From a checkpoint of a small sound classifier.
Training: muon at rate 0.0029, 24800 steps, batches of 256, held-out accuracy 98%.
Data: trained on single notes of 20 synthesised instruments, 78125 training examples, 81.3 epochs.
Rows from block 3 of a small sound classifier, named by matrix and row number. Rows with one number belong to one neuron. Each number is 128 + 32 x the weight over its row's rms, rounded and kept within 0 to 255. All counts start at 0. Numbers have three digits each.
After each neuron's rows are labels from the 100 clips, of 14848, where the neuron reaches its highest value: "loudest" is the band of the loudest frequency at the time of the peak. Only what is clearly more common there than usual is listed. The data: single notes of 20 synthesised instruments.
# fc1: MLP up (model.blocks.3.mlp.fc1.weight, 640x160), inputs 80-159
# fc2: MLP down (model.blocks.3.mlp.fc2.weight, 160x640, transposed), outputs 80-159

fc1.436:083143155080069138137119101150161140108149144070103085149121109140110151167156127195117077090086172127135152136097112095127147153095144118098097071191133095180129104135148178064122107113097094171102128114082110112170141106068139107146102120
fc2.436:114107068086113114108124142117140083109090118216129137095105126100162181133153131157122153145111139096185079146084098147134074151131156108086138093135125134142115127147122134214080111146188152086145090184111124100146178128098156156096153100
loudest: 2000 to 4000 Hz

fc1.67:132109147148118085107099099170066125148199153103161140199081162135164133148186094112139063124108170104116115106116130192094117147194179093125156141095161233076125164139106160167113108126084128147175110139148165101112095134150089158089124111
fc2.67:128138117085101077130151135185134120117106068153098164112098157116168104103137164128116186122159138120143077211149129137150128161148093027125150140093085091146078110161114116127160102095105124097089094175112155177111108104120082122150146089
loudest: 250 to 500 Hz

fc1.636:117149104067091100200101086074086119099135107111136063108137145145132097120103121144133104111155143089164117110126152083137101099165142135139111113101079193151133158176146071167144124172152107168162155165067164146107098136136123112182098095
fc2.636:131104173097074153084032130050158164136160077135147125097124205094072143101105158115198121126137089141116157133165110176130132181152128146119138119099136091107084146084183091132144114147160118064102106120121145199167084143134121147133116091
loudest: 1000 to 2000 Hz

fc1.357:193176137140132144175220150158132130132139217074155143116106164104119072153175126123122117111131185120156109126122142081103177165146136069123141053164112133184135132121089160122092122099142176144183110109118170121086127143171106128110124122
fc2.357:222140165099098110116186173130137160196098186193107137136135092130113131065120183136143079138159081140149010171192137148100164143122129112178120143136145149178103106162098142071121135112150155117151107138149123124124124138156102166099121151
loudest: 500 to 1000 Hz; 250 to 500 Hz

fc1.42:135178145121127135129053088142157135152150063149062146132129098067130183096117085102128115200199114162135168101135094119112040106046129140144112169070144108097127177124140119130127158150153111155176186163133136189139066080149141119134120124
fc2.42:172073115137090150109150148169069105100106177146185082096131113091163134123177154135096136109110072125106065160157071115161162096146098155137112081136132163137143079158090114068138126181156156085126087126132128052131097096125135165119125076
loudest: 250 to 500 Hz

fc1.152:132114096100176119195150122090151133121133122096144134170182116161149118108146147136147120118158124117134145069187118101146155132094140123159152128146095160157161175066154143168158084198086129136223121111062114080128187081098162163115140093
fc2.152:111115139109168089110126122060098133122136079122126138133142080109104142153159103120102114162125138129163112182107163168093212118101114141160111146100177094132108110123130180101104143170093100114113170129188170133103180101153156111112113085
loudest: 4000 to 8000 Hz

fc1.308:124169168183158142107130165089164139114141127112181079126093118107063087126123147141156165071112142119095126133162158133063179139104143106069119091096158214157074126117123127174107137136155127137096106101073116143105133163108165141127171116
fc2.308:095150174144084089142170098088113155169067107092121143125093172094140088133123113115096118147104099037137058133060154129114162177192115138149112199142093100092137123168150121115153117109125096111114149142199116139105133147159152147155092157
loudest: 250 to 500 Hz; 500 to 1000 Hz

fc1.141:147143141115155068146144131170155119098124120139150211110159175093140141164157112100109152065151155183128153142138102100098191173113179142132105092156099102129116108167135088135132071144131159142161133065211094126056148142163117122153120125
fc2.141:152085136121147109142143193093092080148105129123058096132142181151088160075134206130126137152153106158091048187185107162171136151140158100070128126119113154188101145108153135114111152079195167066178101122148124127088126127161089116116114106
loudest: 500 to 1000 Hz

fc1.226:108117096120132128112129104147132110137087105127130121094086167137127148103084112135114075173083112136125094074125181081145132125134136175151122112112073188134097104083154093145153165150131147111165128133148132088047130105058145140052121136
fc2.226:134124192085121086109172138096159132141089094127130125120143107143084051114162180123119126094130137136153134148151108122152153173110112063143131101113190127147096180146171087127127075154142150111129124151130098081190116162122104126131127160
loudest: 500 to 1000 Hz

fc1.214:086118105122142107168092107165206124100126124163140147072189169128133147077120108135130127143151082123095175166128174112108027113080184093069101134127056132150077184100147090130089111192157121117175192123110120156108107136132120121117125181
fc2.214:126135093111141161124178155168110133150111088104124166124138150128107154132119138152111140124125171108095188120159128181151213138132086082127109083034187212102166104150150109133162132099124177149129156170181139102126126106123103052165104108
loudest: 250 to 500 Hz

fc1.43:078122143099169120125167094052105139115158094140139147116084115105124151132189139154152149128123106176108170100106106115165126166147073121138158109176114045129086090103147159110127159150155107122100115155141099198181101169111168161123119141
fc2.43:137106128153090117124063155175104084165089104172121152120097126043095107126094185092132049159107115143117118125144146126140153139168109160100106176142115160079196103146166133132155083079106110162118093127154197068096120128105146129135102117
loudest: 4000 to 8000 Hz

fc1.638:162117110048110133168133069108139143094144127145129152114178103144157166114112065154125122058109162125161151142109147137176099077118223115072173101108125113111105155148141089094084164125140092114157067103090155171159170096134058142081095055
fc2.638:233121108097140152117115140121145126129127110091157166130198152127133145172147116109103165183162124096134116129111111111137134033142077131193107123078089110089098142129110154128167171129108168146082135145121144095150136115086065081159171070
loudest: 250 to 500 Hz

fc1.485:096111084157105138123103136103140225129105168132106103126179159172145135149099114168099088123120121105155117139147119149142132162156112105095126174147124126131125125163135112107151059139165123177058177111151150137084091131152183174161139132
fc2.485:076091061124114121102154132084166118136082108134102163081133176119107118047125166105151136125098140077102047137129116170144077196158148150133139165133170119149156167213103132131156111126100135126153142146146158120100088177150136160176116097
loudest: 250 to 500 Hz; 1000 to 2000 Hz

fc1.429:150134143093165113140141115112100169127072093160114171102112084088146115102127072158077153112157038128161148154172066105149119132052123086087106100132116141116162122163111146112092083167134184088171149169162094169117091121158188131135112239
fc2.429:108149116110101106154166105117126093143125095080147140115115137167086156129130174198144129099106168172109013156167082141195113161135170094096123116103149172133081141139115170106183221107158181135144182134149142095170152143123119060124102040
loudest: 1000 to 2000 Hz

fc1.289:125121106084160151147183127106147119161110102168172142103113079087137114168104159176093136127148170181148101169092102083054155151159105082161093108115124163173178090116126104084123083092138158168190156133195093143087109095156122086176107180
fc2.289:126086165135109105139101174117049127153139112159152175099112103160121147131118128112112153044138085152144093172131123129115116184089132116159101116161162110141085106159159112179153117135082136139158136088154123096124093141149122105127145103
loudest: 500 to 1000 Hz

fc1.542:126088119081133126143216086117097114142160127141107118099136111192091079121133121115146093076101139071064147155125183194112087143124139126117163154083102138120120068090101156155140079148202160075139114108162102147127123134136130170104131099
fc2.542:088111100093105088205151109147127156132190082131108121127175188152099085172126143107144118143152095097179079165080144133145143083120137104156099162135091138173131141122090111130142215122143009126117092106137147100172115118111154101136080173
loudest: 1000 to 2000 Hz

fc1.22:127122168083162133138092192128116128090112184122132151110088078141135087102099095104140130150145117109190142128225161149074066120087154110115139125099137155131142068130128137144135141093105157140161184054152180084137109107104110195162057082
fc2.22:118163139071130131129117064100124127117104114203120147132133142126108168126116184131185150125142170159102149178120049143174141086145103141131157140143138113111087132045170104116076107071114102139144144168153164091131074139116101032093059119
loudest: 250 to 500 Hz; 500 to 1000 Hz

fc1.496:160129136158090095182132178117073125156143132101155157113093135095147132152120099132165138127110178139115190186054057162155104115134047098086117150159113156151120143090104157071136120118143138058149170081123192068098098216123133143151126133
fc2.496:066144126095102124100165088165157096128132157145063179099100130067121108081071131073115065139119101107094185074155112111147192130147179129162122139063101159131150133078163124142191097124151165191141125087122124145176109163147174132114124118
loudest: 4000 to 8000 Hz

fc1.406:121180116153123140141120130165119163105125146108117235132079093120110110123109128104174088138155084126123168123160159125137052103142155128104100148107145085090161176131142093128130122134112110138137179173114130174102150111084093172119085150
fc2.406:098162130100105107085105167155128089165126086205131138106093120146074129131148183166081142137143203107107105206083112165086077072173173110137131119121143154165113091102155143097151122111103158108106098147137080173128138114171084112148078142
loudest: 500 to 1000 Hz

fc1.524:140135092097140149130094205126165157086130144164125174176175080131087138139141116182124146079150093173063087160115169106144130144100136141128171219119139138155206115140124104139090151103111175113142099104116083132145106141112129134148181132
fc2.524:066108109162106106074105080096121089147143099095117118134196102104103113119142106112103088138147180101147186085119110150127148167163067069128110098129102178093165153047124135116197155134147148095126167114163129128133129093111144113084118118
loudest: 2000 to 4000 Hz

fc1.54:111109096150194067188101175118133146183133087135158141133198071120107124150140144099195149071066092132187095130144067140127119108071192110143066098159104171133111111108147141128114179157046165149145111146112151177126127122111134174139114129
fc2.54:217119100134144122116079095095137102128122151125128093151192073099138085153106120137144075139125138125143034124111118139113142211119176137157103135100147110096138192161126143146110167146097101087100138128137137085125116172167089052104142170
loudest: 250 to 500 Hz

fc1.427:073117152109118152174139118123115188142134122148137125105116097156071153121156105110141124162135182088160150088079145117147130163182118161111123152146110186145122124075146104135130161080129099195115182140170110137195137125031141107177137142
fc2.427:195121106099120140141200164157129127165159146136095108162162137135126065167145145127164121114144188140176079116157080108119126118136205099082148115181182151108128161129121099153078116054173145154133127105125164159146137076091121138145128164
loudest: 2000 to 4000 Hz

fc1.495:162132078075099071184080130070142102117093092173155129130070132149101126151141147171110165152148126147141133176126129155055148098158147055153109120157137105177112158138140091137100071088118130198137193119135133152150096070180103123118106098
fc2.495:180103168111097120149116148106121147137086154075062066149090044125102115116117182088174095122115117108151100079152142121082111121116092139124128121150165128106137137110129083138097073156089064108202153077141101104159091098070117158097133077
loudest: 500 to 1000 Hz

fc1.422:113159118102118165134089110092155172130123048166112096110126101125105124212138063168190122087102160111155167074091145090123081149133121098141135181135140165156122166162118110119164130166133128114110073110162136102152130117128148115114122164
fc2.422:084124108099110101099139191090097085127099172137171116151138057122138107059157148096119093177132121109099078168129098136145134141143162094154143157128070127109132126062169135141118101125136181135167140152128093059102152132148157139088085157
loudest: 2000 to 4000 Hz

fc1.185:129161120130134128206136133169160152160149129138101186044086160123159115101098101168133118127114116175166091140132153092105155106081136131109191158175107042179094095105160129117126125140125144132123108189143089163109119154121152134122174172
fc2.185:086100141169116107203188146169157057168128119099132072154083123158155138137121098119127157105123119129123147146195088120190140071126104129155119140120100178115183115151131097115158129058152135155114092081154144131104118130095113164083139132
loudest: 500 to 1000 Hz

fc1.86:106146154066118135126150138128114089124168173194189139098134174116146121104109151112136163162108113129111129117070113100124148143106120080146118156163136178186099119134170149106125082198179133140160165087050182089145040028118168131143121169
fc2.86:142181146103164171103165123062098150125135094098120160123130095058096127141147106199145135132145108158179096131121148107133117140113109107158127140097146100067112197178173186100163112179133098130149060142131138093079110109112156145148123173
loudest: 250 to 500 Hz

fc1.384:070038132128163182177156118123126137122141116096147142123067089113134145120125115087206141141136137120165105104161119133135175080163129091094147157100128098119190148097147085158083146173107082092142153195139144086132126126117160220126168182
fc2.384:127161117090162142180134139150087117119103178177096130148065073132163139105130089099111169172161195121067192174130114122157067129118158079138199136124100185134105108161108132088165133153117122165104108126138111141140113142114138048163089145
loudest: 250 to 500 Hz

fc1.5:105134165151189115132106128128111153204147135140143083153125142116157099165139137103136127124100110137121152107137134129100112118110178101083135130132112135098077145125138126168141137111164157129127147182124153176111122159143070130102135121
fc2.5:104101173048097082143129153111153116161136053071091108115111108133124143084140112108122100143133145109140110106144181095040143069178129176174180102114162150129185150096144150148153111081135088140065134141109143103116084126092134132120147127
loudest: 250 to 500 Hz; 500 to 1000 Hz